Weights of a small segmentation model.
Training: 9800 steps, batches of 128, held-out accuracy 98%.
Rows from block 3 of a small segmentation model, named by matrix and row number. Rows with one number belong to one channel. Each number is 500 + 40 x the weight over its row's rms, rounded and kept within 0 to 999. All counts start at 0. Numbers have three digits each.
After each channel's rows are labels from the 100 images, of 14976, where the channel reaches its highest value: "strongest on" is what is common among them. Only what is clearly more common there than usual is listed. The data: short English words printed on busy colour backdrops. In brackets: how many of the 100, against the usual share in percent.
# convs0: first 3x3 conv (model.mid.1.convs.0.weight, 288x288x3x3, each kernel summed), inputs 144-287
# convs1: second 3x3 conv (model.mid.1.convs.1.weight, 288x288x3x3, transposed, each kernel summed), outputs 144-287

convs0.2:449518547516462460482554550514480461568530560546516556510496490532495471480499431454491519420448509515543495503553566512530522552506496428533576458504525485490444489506544485456549473502551540515409459497540557522501480494551389481437543509513481443505523464540586508561474519451595478491539469508513508492499454494531497519501468499476492479507462516557548536549445539556574499377493465493471498552485492431491494559486534506475489
convs1.2:509438575471455530494513558572477466545486498526510505531550486471488527525491540525479500612504543612534482460546553498493519455544488540483514532458497535536527555431506543529517482492511497501537472523423523471532594476449502504545501475460472517572512487511492474420552473546530620450554464468518515483498528522536474458452540562484475524530550511494489529413485446457564461520497546496523485506526529501601504482409460535495577
strongest on: the letter n (56 vs 22.2); the letter d (40 vs 15.2); the letter m (26 vs 10)

convs0.283:504427462480487526584469484484569473470504595511485465477516552425479445469513530498443483535518488443560462552464451518495506480521502551507468469469508495463491520544604576458525488568520561507551488516451554552507519548531515530490536517482560402462517455468480502453536494466422495594439477523554505496534518491524558516488528536523540473548510470495525528522511554552515483482445492470542517451552490524521462511486481498570484
convs1.283:502486508566447497530578513440472473533529483477502465496462488478500537486454509511461486540554582448442519392511496479496548489520585471551465515544479543634497506489435457506412533502562441511453506528598587490427461508574499509447479543515517478504473518466553517523522455446514572495431512508526393455457474454463489454514440491393531518503486520490471483511513391501447592502492489504558473478541464413446505440541484518511499
strongest on: the letter e (68 vs 35.2)

convs0.49:399487485417516521473521509565520438483466484464499562412423508481508464544522518437508543494459481464591525472446547477465479538467526482533528471457516508504478480534547481472531507465526465601503477507512638456485515513473479525524481439522525512536520511491518487455459550465488440533500447475456529538516448523458534478489545539493514501477568554471535505524526512440515503514500497553496562533499402482516462447546497422530522
convs1.49:558465526522516537555486541501550487466445426533482592545510484576492494535507531524492536519471472497553465518537534528448459527408474457472531446538490466511472493478495508464556567475584512461470548556555547490539530488505545457548493513491483522547497492540502495478495486446574610488506564530479536527448561411525505525475517410469488549509468580542424490444407463568562411553569535519444490521529484540521464424561496514520520
strongest on: the letter n (47 vs 22.2)

convs0.199:450624554542512500455476546479476488528482465516492535486525474497577534550484512482544513504485479568531536512553535520504522397519498448516525523512496529548532482534445476516521469496481526506486581537580538520510603522514470523520519538507472547429478438479474540523525460492456532548535547547438527490487528484506447454509507501504543523520516494454456448510555506462504477553461455476540511502450459464427501529456444539441474
convs1.199:486444527520508526425486494505463417561505512527513546473525467524485494564448517527465504505641472517503521507487375507554485470493498454425494486535429456470501503573458503511537520491512482457550505497528468516441522441494399495472478514455503457475454517473458515467511485533501539472511525489457482568553468464477482446605552470515503505471517542485557463501538496490477544520534505473428517489488498549566473472531450497510483
strongest on: the letter k (81 vs 12.2); the letter o (72 vs 33.8); the letter c (50 vs 12.8)

convs0.37:502471518430460534487504544492527450553507542477491511406508469505458478444545520437455478469495494495483515492510494481499504544551440447448504528550531445494440543548542504537501483502484468493558478538515494452392497440548531511438459495432599481527483533497451534545537503582487466448538514555538532536513476542524583493476447546417507554527491533521484491526501473478530548440494483499507475520497542459415454475522585515549523
convs1.37:550468512597497549486527488493520502528519492522535548538482536519522532535446510484450478518495534511535510479448421522506458528479516437497474485492491529479373558498552549476467522486529396560507516542468478534548518432538495537572495485535524469498482548461524490517464534463484462558446530509562437529478497527462528479445469501520561442471451535481535460525565480580524392516524515491552533528523443540523530540528546591470521
strongest on: the letter s (70 vs 16.4); the letter u (34 vs 9.3)

convs0.59:494478469505482456541478527483403509449526498487475480568500525511502511480556459502521522528500486539538438501470469516527479475528483506470511495467385531452561483520572582511516473537424506382456513507495506439461521493497492470476428513528567502477456519505502476492430543481529518444460456442543495506474456481532529554509486536488480543498452490543542630482537457396467426507571512517473567539534472536459498489462432519454492
convs1.59:541492507480538466481531459418435506504491505484546512578523556611514481448543440476589423443458443540540527492485467469502455500472454464392555562530474583481526500556486548437532510492484511467464503541450514552494488548494465518519546476437495464481530505536492491498479473506524554543529497533463440446452481428479514469446487465521502502471554511452519457539539539531551458501551570506497584576483475504499597534507483541518423
strongest on: sans-serif (100 vs 57.8)

convs0.110:598528499501506442502477495478493534461511511540488553436473425438481480490496462509463500535431509517508443491573570509517558500479544495552492507550498493548425468531573484519550521499620459485466536479455449534508508480440573525517518575520548470517440508496549490539479476525476535467497482539529463609467483534545516472529506529531519583502512536443516470573482574480537484488487476530568494543542516425526482536580618510544501
convs1.110:493489544567489479479472449500499541484572499487459574479514531565503513525567492484500484485516473538494524516455444533528512447496444457514457549477501506544506559486502527439505542437426512564503435568419469524522485478553524510560479480499471565480454543557500532488538465557493540545485467510485482483430511499495518492445528551493513450465491473520422505498448480551470432486499553479489564565534462497483566512470484580524519
strongest on: the letter e (72 vs 35.2)

convs0.22:506512473507463531400513550538459531531483439515507518483470452464533456526452477527447497457502481511463561492466507496539490491441458558508509535573499472508548565499484541425559471501518569433523478543500517548547499571537517496559491531537470487486526445467465404479487486509478472471546465558544465434448493499471474511511482523500482508520580510484488507490438523563494501523527514516517490556495449372543582483466459539477420
convs1.22:441547458550479490458506572519536538463570492503494545471417485474472520443445476505438436522546540550522507445534469471479547502523488562489494473564519565487511550509515501592492549458479540535496470466510404479424492537502478509558525562528505575481533524504496548447514471499520438509506493515520425477609480469510492492440491440515486535532471503534486509493606498537497556526478478460503462542550626455513542488482512468422516
strongest on: the letter l (45 vs 22.2); the letter w (32 vs 9.7)

convs0.121:484546499538482423498470455520538521445497609478505503504473479475536462482469477499507446474528512488459503527443446548526438496556510504540478531520489490506468550507397516520534546478523478478517544455501486515428518461508489555470532433507443513497482468438530454540535577425575507490508398543545542494500531514495536517524425403513502536472465479468512456536559574481487526614440563542534472575470490467521548553493531527522450
convs1.121:524553494478516504572520484504500437504567502514520530563490462489441500482549521478468452452552495448539523503523487534496495535507502436492434545518438490441409490534524483431526475455434469559502512522512503503492469440528498479492529458515518526486519447489505538445513476474492525565444488517484469560514596479528515545502418468525587451504504477483453524510501486558538473498564498535510518508450548471450479485462513513503565
strongest on: first letter capital (72 vs 33.6); the letter w (34 vs 9.7)

convs0.15:436466501419484535566462485458459535447530592468458500475473537536564570482556474508504528488571473528532482545544527511569465524522503450554557532516464509480553475535530539402478413523543471548422496517524547449473434507551538519566456436601553530447478468512465493528443417471475505448490492487505505480547472475445546509478512478456501529439487490506531507473487525436569497472525463549473591524490516472504534547454518415509458
convs1.15:491438482518476511503580511470535484477523492585567458495539587415514569538490478557504518469498460525539514534512480506437473446449472539402512485508522488448488573471509515535449391456493530519502543497425485539492480498465513556504476492431510489548488503454543571461495512454514480530505530527504457546535513486515528450509465482505473512477440494465490528511509427526462485531439525510538544537480456531506523509526552529493438
strongest on: sans-serif (93 vs 57.8); the letter n (46 vs 22.2); the letter w (29 vs 9.7)

convs0.150:495488456466506540510556451495426478530471405567546465522459464555518450507497559569464508562471518432469494533518513451496494476496487380522509512629543481501499429430526517450524519485516542498436499481519489506500567535483492513462542517470506468508571471497483484536520440512532513536511539548521506556508514494467532544477467517520462478530532571396492504505451448545501471442471541593575477512496480450437538552560508480472530
convs1.150:576495502542516517538519454492476554535566447501495503514569518476412510515497468518502471560509530561602491488476496476609519477526447571554437475382578570488535511487531594469526454548496587452466519587528472491525484475496492501517519493465438484533528483514514428452518498433450573478488470512480458593503496512534444461525543477562465526473494513515464537371583517563491431458523476493500529483529455464514513547562456526505442
strongest on: first letter capital (61 vs 33.6); the letter i (53 vs 22.9)

convs0.103:515489558496495570498455487512471491474550486537529460450536490437434426521457505550483508522503502505476501463483503549561535487495466502471454480545457479582497530518521509519497488486648431508528492523479506528525541502469514498490527478464494481496513565506527500514522456509432507568524488482557518588539593486529459530504517532446516494519500449518504496533429530473509506457489459438451557492405463592417535464424582511532572
convs1.103:488506499532449484507527470500507446557485503458570538471567487445497530599470499480572480542534438597543483506497478506492486459546510494453440528594500536488496458514565533526410496440502509583465557481521539473476485496442432522487493490433547544494507534509538509579555461499473560525518458505511558536455523445556495549470469530480551462540429499450447475489538497556562504446476509518440441517610508469451452429489416491494480
strongest on: the letter s (80 vs 16.4); the letter o (74 vs 33.8); the letter u (32 vs 9.3)

convs0.154:479568470503520493422479459465416478459542481484488613487522495452526557433441447444551487510576511498512470550480430525470540510491484453483450577520531466550438555533491536533484550550469469496533468444532572516468472557464578557484504518502480445505519429510525474504491489560467541519494497553558478523500564505544531546570526533496524534478519488499524448537510599490532433499497477486544537579451474510518449503465501598520504
convs1.154:501534547565562551472561567494497498505489534576549531517465526536558463515540499561471462492532542526563515455460513502476477538611504484508466566544529471573456497449505434519488499481544490462505517378439448492481470487512510488517506449627486520505497489454556533482429554543474470462534519503497523524492536512468496530511509498474534504416435483473469578525466513500531444532437458484523447543448447510489467464455528524464461
strongest on: the letter o (88 vs 33.8); the letter w (47 vs 9.7)

convs0.8:531599444492481593491442542506484542467520506509541463569493508515514453507554453501476480426474508470472509451526555534492506512523512464500490490555416471628536565431443491477522463554540508572520447468506421574538462498495509502528454485546476504571509476477465501595554532560506412473456579513468458482458481507476429497496508534513476518570548477489531505584471462531556496430460482551509473469511488556483477466513529523468567
convs1.8:397470556467513468522554475547483520536512492551472469515504440452499524546529498507446474541460532558464500472506515533463500525530533508554513483483545476507526516477566550565478564524502456541434550530538487458483461451459551566477499521482485397542589548472458535496504494428557538508520448516449484522448536541469533521470460583463447616569506481504497486523483484404564569461553434512459530481552467542508522493470474462429573
strongest on: the letter d (45 vs 15.2); the letter u (38 vs 9.3)

convs0.201:529561485530559493411512536541451558458510500456477488500485474468455480510437467472504452526458503442507509490500543550510503533474468520478378507560527433585533528480485485553461467489540455543397592439495566570573453505453535486463502447545443534505461515513491516499475470503468462536420571523519518478524542479499507482485538530594539496576515500532525515554514519519549555563486492497479505568539519529466551462554504492482480
convs1.201:445435474588484520384526497462523553517448540484570517456510527515565470551504510547523551478498466483450575527431486557525516497514472511534532511527545451498515539478551513547500462510511515447504467555536539470477495419483492560504479602574559507499454555499544479494510503505521494444542516496486446441502430542435544493521542585471541485529469466551532541523443474554492500510451540500552437490550471476514444473533471452584467
strongest on: the letter o (85 vs 33.8); capitals (66 vs 33.3); the letter w (31 vs 9.7); the letter u (27 vs 9.3)

convs0.54:455533465514609479491535466531469576456537458529486489476485538508526444554482463497485436509445491465525560523471557571461448479529569559493509514607478510614532535502484514494494438469551471477484585488472531531548550557522500478502480472480506492456514507441478426588468515443455552455479576522482495507474571487488430506520492490556468450503530468461519460520419497535508538453518535537512488538498440499509490519485526533524537
convs1.54:483479523510443496502475542508554531461433543511469482497443556478510573557443510504432507538508512500484604529481526472620502479437434462499528424473530518483514514395499494588529415573521528477547452533542503490473476470446494522473479497501536498511510485472535438461516435435520498566502439524441484557560449568609493460481481476518532540511548485567485513509520491532431496549545471594536462488494487492473439484490456436459470
strongest on: the letter o (80 vs 33.8); the letter d (45 vs 15.2); the letter w (33 vs 9.7)

convs0.172:496494528443543479480467542472450590532537457466525440563445484431464493442526473488461491500457546556511472523517459474518506486525488474452518548520519498532545511488506496542497466480484526378465512506430466459420484441515529465494524500473596482489458510494501547519440491468514473508503521481494529477431520532516505534551428532420477494473515498476485542487490484481542506478562472522511555445558523485523460540505475569533515
convs1.172:478438559534457484431453432535489556498499452498513577531487549506480446480543454497513477502441441503473480471486487539507524515471491480491503562537527444501505487495512450454519501531471537533485524543504493555407458569477441482522534521519502550509515499479496501457519498564510550524568483524453503468508553480502482517514456483553538470506477534538458456482526466527538427551565557471522487579510497507525574522510547559440476
strongest on: sans-serif (99 vs 57.8)

convs0.90:532512535527497545477504479497487538504475574488507437469531487541489411537528494512527526507506506525548489555499445424471488509507541496522578385468508636474486509441474551434499529504513523496520498503478455541513454537501530446470450501494540471512435507497504512434497510426538566509511494478474503483509518486506552458517467421506502545502537494497495492468512490591513440496522502488471459472499457437508508555466543448483537
convs1.90:404506529547494525445520568562512544506486487495391494534557523505557462441429515569478509493563493483432463513533507472478533534455586567448526500420524548465477523447487461552467453546525532470522488439545502475528544436477538436515489515468487414562498447546505512492465455538515587512484510443464487498514517593509461476522518478494523526515598567493517517529536506492425469535499541430479486388490551485546555462533519517535481
strongest on: first letter capital (70 vs 33.6); the letter t (55 vs 23.4); the letter f (29 vs 8.8)

convs0.205:551506495475493527456498530495506574490497522475552509524429514506512466522528446471478469485513487600472568457472477618547511540484515533522500489451445524506540532546560424478517473454535564439460548490464454436460493489505504492525440474548599540430469538510534525494477523525547552557410466559490524530480490586471466527451499527493510549508427532520440535521520535476458484557552443605449542465506570531482468494475474547478571
convs1.205:620453544452443479521408532532525528525475530485470507607458449500497464464572579521533500417519528494524456489533573454525541539556496517511534548402457446521597496466523579449567555525473592487488500478443558450463487545498515490478481462444495543538542465505499538476516528532531512449536502467501546537491525505464496512526484448475457497498567531484469532453426502495512490533453486450525525479531495572592444542507494539525540
strongest on: the letter e (72 vs 35.2); the letter p (50 vs 12.9); the letter b (43 vs 10.8)

convs0.130:511505547491509563527509590479555446558479510551552501519423521513512523561520476502537510504479494498454542536469491456495527459512475522536571526496440557474488496414485479504585555455581472525517448440511522444478495551492470536485468507466472569519523471564481499542488491503502506499482514489496523537499431500486484565502492497544509511486582367505504565587430506415573514493496528554501543462460528452520577470495522515515554
convs1.130:532438463534515465531500523570525493479564477495462568570495496538521502416500532534482527476463542505532502570466498513590531491572539521515497555455429505563528439490435530550461471508455554559440507553419494443530496551509561495496499528548496497501447528547547494462486497468490539496539535500510470524629524488477497510483512480483417585478557558518464519495491486440506509493481519489515475486557476493587488496403458503450508
strongest on: the letter n (47 vs 22.2)

convs0.27:567477536465471533529519582552519505512502533544528494474488471495514487500519532588526501506510503466498538441476453494492512559489451448523440464547478526471520453535558506473463447539589484487503409547515458541483496523526467481448562508529530515501597477497483453555501518455489498473522495412522512565520421492491460557471528507490472500447577501473572467493485482426448433438433559475482474485536464516469517516442436525506499
convs1.27:547464458524538563524496479438520517494473473457494537470491512536560488551450541505452466504527516448514500475495538485519514491490507533452523435521518567510506441404555566496519536503475516558546438528549549500469543558419486478485481542414511562547500496572454415519525468466606581449479494469518451480459497550491467500447526508520499526528528483454470412505543567514527448490466517543464527417466534552462492471512511481507575
strongest on: the letter s (92 vs 16.4); the letter p (30 vs 12.9)

convs0.136:520477485521409482507472472472506495561546544514490479515514545447492488532464476599507509504496465542498540582529546498585480447462558396442485423490494503523468526455453488568476408493498575563570555534609498568584507566585516528483429472557498512587532533509485518565485504487502545540474560469476499528516535512452521475498434491557567505529548550499528528513455464481484525427503447552522440465481513482526453499456566522531558
convs1.136:473481508520511466526459529527473549549501440499456498488479435527553503571497499494562529497448539425512481511491483550493577421523506499543494505512447502498469523527469524513536506446501491383561462549455476474450478452497524497454528599502555530514470513542503475438471448519456521469540471423449504523520496527477487479522579522513472445527489501596498603542438498550478473516505530483510490434483485543490510522543438496528516
strongest on: the letter n (52 vs 22.2)

convs0.210:514525464488480554469514502520392498591532501454479465596450472528501511544459507512467464468499540514497521481544550449489470481523531481500476509559511486531514520464493530464528386495523529517463530449454477529544501525461515485453570466517552508588508630546510516548458476490484481427556514498483409512530464509513513518520506540499487488518491541495479502522538500488497457520617504505507517424534492559520495468536507625504560
convs1.210:566491507490472498468484460495519500494496541509476466550501477459464440509457474492536471592489436468542558505563530587475570422483512511570466514532561457538552476489509477470496487489495558503462473525548580487425491501416538547450458510544502496475549433498492539501500487514531487555553532547515531404513518487517488490510562470475503514493494440570517533449461453522486496467420545481499514426525474509499444513485463474461476
strongest on: the letter s (78 vs 16.4)

convs0.9:369424475533523501522519533490522513467528579480477476410494493501478504539520550536529497466512518452516525544509458507519482441507519511508518543529518506480552493498494463507455497492495449464547478500470548523523419480568543438503493539407484447524546455445523500486536507525486486540472529520545546501496458483522513486404462447463502497499581480503452413467569563569415503515482614465491501560461495442453454394563484540466541
convs1.9:514493455488522565524378495443466576473460514555594494463507570443543468496451510470430478473585463536483481505466481560479465558461524507418549404536552489469559515495516458520512480543496492483549503427591487500545541391504493427445529511464567503455494499435390527548472490532525506503440493524520512487420538506538539500516510556529485477433517505509535424532596538495470530525478511513452459490486525568501447520531421497507507
strongest on: serif (74 vs 25.8)

convs0.232:525518482518509528576449494499539502514512558496471482533447525490447406451505544513464502507487495534517491507497553552514587520523540529458445526511469521424518466558520507455564515493546556496570522489543522517479513470501550560520508539526498493423448442457487528451471525556427486432468399548457503528461510432470533472483457473488440523478519468446480483489507562483501434468476493453492572516520562568573482481453506492475502
convs1.232:512551499477438412541490497545486497483506481551516486535503507583468538451548525499531523483572540489525522482507499487539465515425428476583499522492510532549457540484484445359469525566505398443522441533482509523459399505451514471544478492540461493559528421574499510500473513454504529531469490484518509511490572534486549510508529515522533489514502486467516510526449449473526550457479538510482464443502504542472492521484604486452443
strongest on: the letter s (62 vs 16.4); the letter l (49 vs 22.2)

convs0.118:474490519493571544474510478547458571493506538511508430461517522426429443468445439502506495454473445535520512525460568558478498573513547521488439509490539516521552535536483481569482536478492445489484555475577533533520514541458558536484485494507460518539314506514469495512481414482498510521446576500503451442464461515478447476480496433592529567495445511492516504481453575591525511512502491506468486539525490527578529487506607593471497
convs1.118:496451556489493530499501457497550524544459530515523426568528534480475531545530441534545520539500527533436564539506502565482576430470549497439467464447516498504486506465529441526573518462511530489489517502444552420454488421502585473520548565386585496436585479439516502481532475494474489482523425503486536539541501537547484487496517453539515466435436489522525523523532500479462491512498549539536488517511451470467428493459520530475441
strongest on: the letter o (67 vs 33.8)

convs0.92:451404477439466522464489477568504540506449536512539476453543501466535473485491492471472517472555505461494476548474468568480474509495544536517486517540481496496465494513551449473462551495486369503503502423474473495543452475434513493481507467463522426469509482425499486542512411480484556525421451553437476500570540520539554513491451544423473442447490492473503476490472655535479414506506524439506506518474499496505529498461496505427462
convs1.92:564448484490519513583524373492565489486488521477509470576461505534506476457527498453471463535444514548536513471565512516500509525484511436544515525451520509500526474452527444468486570490485549565463611522435437568497400531506566473505471495504494492488561484462468463472583449474481481523525432546519493537518529480593463480457500512547545482478479427469529537505516447481539468427510463517485469550508504534510468526477496443523549
strongest on: serif (55 vs 25.8); the letter w (36 vs 9.7); the letter p (33 vs 12.9)

convs0.24:455439462501463466464456518490504486443515475532519504419454467425531488496518476544545467490528525473475521536488456516403497491523474500578445457532573507448545504541524518518419487488507472468597453513539450487548437552541579438547527506442458522500515499473458455492484562531499469466490545515512538510461398433522516521548540489440528461562457482487467440520538454501534500533530539484477582395501580500497540436532462522449475
convs1.24:537526430527549482599552520434508550472504518420607511487452538470500504548524505449541493465503458497548573481511545467506488524497564498450511515513494558502516510543475560508526464559507495500509505453520526568476448493490480528505442531432536538494478514532479527516480483541551520491531448459494488498545492519486564454476469498553497513385466465512509488579493573508544519592466494527448489521407564525548557497455440540506505
strongest on: serif (62 vs 25.8)

convs0.64:537511407493502515536477473490461510501511539414497406517517476523429470543468502546503504479533512496463512523544419473419489536546502466499487459478502516500551548648556550478544465480537501517566572563493482573569462535536485463489550467501508477522548417464502536531448542515490530511560445496533563525460470541480465546471521484537489518475570510523464481488543457520494444527480577601534460479483450577534444466520428561557497
convs1.64:556537441433539473599501473484500585495533520559500513469525503503529550511484475520393481541539445418493475520500516488549439561481527586555532444473460451487515458528437468444470480580458469509485548539528522476514452438504481522515514455438478481463563525562466450555526526514495527471533498457463535468499502546476502489460491499549440468503483488577538509580529494509497523488553436523513541496544530505440531539525469474528518
strongest on: the letter k (35 vs 12.2)

convs0.280:459521583505529556498442502454468537442532469500530511484580530527471531498460444539514478471540492555474457492525445518512534485498505474462533477502412461490560556496397498535499484475427490528489545481475480484424460422453526490515465522492529532436452505511464492507559436449612507521469451480539522505455521494498439532525518511475496517532502458479568552526408573457568498481449508458480555556538493464496544549432448573432493
convs1.280:462506533549500454503557517510470464502535462519457500519484490450412531468562487536534468532472516529538464500517416490469470509539416383551499564477523523547500456486426480495514517458498472476523547431423529485556469451519485503554559407532447502551528491481511431535562537501456487525518497474498516501571512476490536536495617551543447457500455500472582544457480322479536439488449521464463482504573428521469525552450487446454464
strongest on: the letter n (67 vs 22.2); the letter i (51 vs 22.9); the letter w (28 vs 9.7)

convs0.224:493513451477519484524480435511538430513557511501519492466532481498493489498471539477487446475467458537484556548506518570535603454524498573460443486490542481595482510462530490488512523530575530484518467474495484507535503538472509536513456551486529553513478515519426492488455486548489449503502469455455488503545504462485557466525529516471498458446488491488543537531404476470475438484431500470517535495501571522522510508499537499491444
convs1.224:547509458493432536583514514464472408462582476531469472579529529473512456490531452522433472515568468466477501549423574489537472518520491491551478446508479566452462503492474511491460551560533523574516465426483557489513513493553528539479533536456518509434531480608472522486617506501488549523487458465540491488516486534561484533523406526481499484476575480470405453492480489505549526542477470515535565541457465515521501444490557532527533
strongest on: serif (63 vs 25.8)

convs0.202:507561488439556542430485525426539457488514496491535469509547506512520503514517434499450485471580499495450547483536607492457523428454444471549487573545461516600489521542515587487511488492526524535554505538504468526558478540501593451514562464479544453521449543484520496478416486483503456563547516541541564470476503579493514505484576549478516574491441509415432456463547497485493497486471471480535435507421511430534478500518413567549510
convs1.202:557475553493516501498500431496464538512455504527524514537420492488504487545537521567471439495454526464544474423562528466478546577520481504532522464481523510514427583458521503465480511522486548447509473484505416542448464438541481509534502560603454457504491508511464411526470569485507481465484502485485411511461531518493482503468500579533448511483529530568509472490481494521525471614489532523474502536538516483515524489525533479454549
strongest on: the letter d (40 vs 15.2)

convs0.284:535490594515508513446538506537560448575549494469508425488557459506447477518506477536483590539490509534538412513578503547492515565491471533541566455495527523565474503510548529537463517459459511476501462483493456554515480484449550499473521470559560465455487486554490558506420506440478415568425469471489481511515488423509501505526503554490480500495467470494525521467514588512519456554484505511408528454497520506440448567507490470446441
convs1.284:450535477409425576461517469595519483528524505548539492486583569525486503437464528455516500482477458478498498555507512507468485422465526472466505578476502533520534512488467525554489519509528469525523551461573494490465492537474495521423464498503575454513540510505503489462592519473497447536419458515525560552537508493532494544534524555445555517583449543426480493525502484493434475465494507525524461510528517479496475441542587437525492
strongest on: the letter k (49 vs 12.2); the letter i (46 vs 22.9)

convs0.155:493465502417488535492492425560554509490549543507522478553521492405515499560536539497512505445534525460438495436502553479526468381503477482466494501512510463497458493456473434524486497580552608527514496500557560571501496475517532471487515412463529499500527509534561499515519495496548449517449517389494513467490458508508459460471458520467543488572515418590516491485487445471426389476486425426441441527468504552497490525564520480459492
convs1.155:513456546532544538467517455445518510451519531442513536465518503525486530547446495482447451524598460526499574486497507554503537563536507466569526441590481490490501535544498546526485543461538456527515473498452528506487504442458502580474417508429506548487466485503552587493516546531530579462495537427504431511564547500452518527557426531507473561500473505510568535528540542514510517478492500573434494519495518548466425499526541472523576
strongest on: the letter o (70 vs 33.8); the letter p (34 vs 12.9)

convs0.47:496489471412520558473563533571487497450441416496476507480508485475480482550526457459445516546517459494473439524545507517471460500502476496539508478501531436489447565487493523430523483508439460448461448517514511458475508494467534519453519466502534495476556480584564482559459510540454440527489505502506477520516448515507565506492480553410547462532444542448548499475511516456477474541492468526526499513453487456484453503515451511424495
convs1.47:425537443491541441504442510406512477511487529518556558513463461541559478501518491407471419525462533570535502452518448497505467513519500456486461506518448491490487448480457514524482545514487494461504537516492472465451502464479479477515549477559518489552523515475507526399427556508441460526530478474494492459432496437443527538501504520530550526431461538538518501483505465568584452559432417481444476574510540483552493596454586524441497
strongest on: first letter capital (60 vs 33.6); the letter b (27 vs 10.8)

convs0.282:441411515593504491448460520499543491548530444494522526533442531456458479494501553440450537433552471537555471543436510454516489509559481520443509484424492507542437619493521552479539469513441529547546470533467526467467522407460484526501450501501640491494597458502412495489484530571474475539465534504501438488483452500527480474572501507451529439506402466499437546524428446525532458518507499503477576464524461542481492460523571568449488
convs1.282:482494484477520515543514439484495481503533418440584466506455545541574513502474462499485555477446548467534462494455471512466538522479508430494512437558471491438459465526531535527457549490567503518521535446490407518519475583493538449537436534553596513541540543511516532501497499475442463562494570526557548544476485477507512519513455502504532544484365492487503561464520520465529433480513527510512501525572526451491511528487531460464503
strongest on: the letter e (68 vs 35.2); the letter u (62 vs 9.3); the letter s (53 vs 16.4)

convs0.106:434467438537477448472511448507447626483528438563559485425420464489535460539502505442494468487458502515524488531503476542474497500505444571424387502485527455525529492465589497569459542473586507549447555439529505507588461571480564534497478491520522523492465489497514597509447495557503468505461548529514511428519497524530565450535497519549504500546510561491531489498518580505519519518390465486571508507557445457518532473525482548505529
convs1.106:507437475463559487522390457417584522518451599497499490489441471534557552455524461522521504511439510558513527530521432518483544505500527493544568523537533528530522455474478519501504565554461458420536538539427458510477487444484552414523494532570475493510479498552463437531446425549439461481567525528512516463483447469524535490420516482473555445513444499598497520598488480482511436537514538464468519519520455536533552520521548502543498
strongest on: the letter e (84 vs 35.2); the letter p (35 vs 12.9)

convs0.287:522512578463510506529502562464464443551575510537429511536468515477445499507518551436418522477562495502495451481529500451528516560583459476489533475472461469545573521518495550474572437460442443554478490542466530505488470479484507513479457505439604486484493528485429515494492502488559473505493478487461443556440535505489478471477491505445496428488442472450470535545506435466581424529544453490463490461496500483429487483537476568515505
convs1.287:527431461508478507505462426422512476563464447457540547488542581559522473494570548459507516526493461512486468452482454482520455529490440460476476508453515538528499502493478532471446460463516533493539487459499468514461431559532437567515590502470557529521468538496435486466450480455497536527488465506526505463493445463402532431536521551468516567471494547480570433486552569429528464561531564493505479490475526515531484519480551486504531
strongest on: sans-serif (91 vs 57.8); capitals (62 vs 33.3); the letter s (42 vs 16.4)

convs0.153:432495484521440478540466479490480403594470540448456530511512407492496474562539501479456486490469520523474542518491573506518503527498517553543492470507513470524490524490488496495511525577609509516511394449483461539517509472583530430498557496454561493536467526509512475539465560525533404513488530477503532520463465464528531458540491484486518544495444452500463495504466536576491522484504559471480512509419515512548536492572507501411381
convs1.153:476475521454561479584468515488495442521495511508447538505486466498513563480522531565465476451511573529420534495490464512520511574473434579520460473468548529399472542567531458502587499507510526508563463438481523490492497564457534522494509499507496411538576503485488481487532523534546579563487521471529524476476408568500554482466503493543539505469563516498501389545511548537520455509452519491484530501473512498392458523512552508454564
strongest on: the letter s (90 vs 16.4); the letter g (37 vs 10.2)

convs0.277:475561551481476522528445556516483453515529489448518456513456484461522501515439465424477505571521436470425522539500463468519449464523464442459490479540513535537508589501508559493520397566553474530533490466554517579440528420560487535529466470482511497546533486501536484432547527458504519497511518501506519582540499500481440504489447465518545535523472464423455522495486487502484534505490481460503480473496474463493553491472517471484475
convs1.277:460521466472509497441464521495478368504510438458496515471584495454507568511480530447549476469518477527505496492540497538462437524586478469468510419469469424437491498524514521506525566564520460469532484417508463484477542542497475511546475482472437554537476479496479540516455520573519421505501516425499523547492539511501472489557547508423560480488464477525490501455424497504528533479463522471420573513482513565484562469508495531502494
strongest on: the letter k (89 vs 12.2); bold (74 vs 46); the letter o (68 vs 33.8); the letter c (53 vs 12.8)

convs0.268:506471552482434590448465470565520544493599492523515520545510551476560540547517471472406475538450478529459517463480528526504488551503557525566491521506516514560530531536463477553484465613512468494462545565475489581431524470489519537461500486477532524453501478481504542464454498550552397472419417515484479448445517471464418465507409501545536524526469484461503476455508469541496490524535519519485487431523566525443475492496488520486468
convs1.268:448472531491507490467499556543484478527516516523478514514516445477481516477452445473464530468459582481476491471537498586467501452519504502445499502534482463449507491511487508548513475580527447509546453431502450482513493551517538479542435535494519530510512548498464561547512470502521455552486476515555543512490452496582571511533533496494572530542506407476586573534475484454471544450494547467505402475496509460454507496449558428563489
strongest on: the letter l (50 vs 22.2)

convs0.173:504494483483440505495440447430453506524502506486561527502534493473461502463590399468506501531485547506569509559580459419463448521473516406522546538527557526512423573531539554449582569560498480570482486505503482534487456551475575478490547407521482468499515475553553456472489522567515457530404462486541530435468498503507497463531470529408512532524508557462516533495533568418514475565508439449433477470444431484506538536548507575481447
convs1.173:521389520536505459415568474486500516541487393496445537459522471570484428488584476523515440527507558463491473485460406523516531472542495473506477580494534473532500408478499543494458453498527503477505483462419526488533449495584448491539507522569490532565541486497530513468465494492562420474494481519483527471446471539401528505514611545501494496517511561443523504418435461527496423509556438530564556496567456552457564552470550490444492
strongest on: the letter n (54 vs 22.2)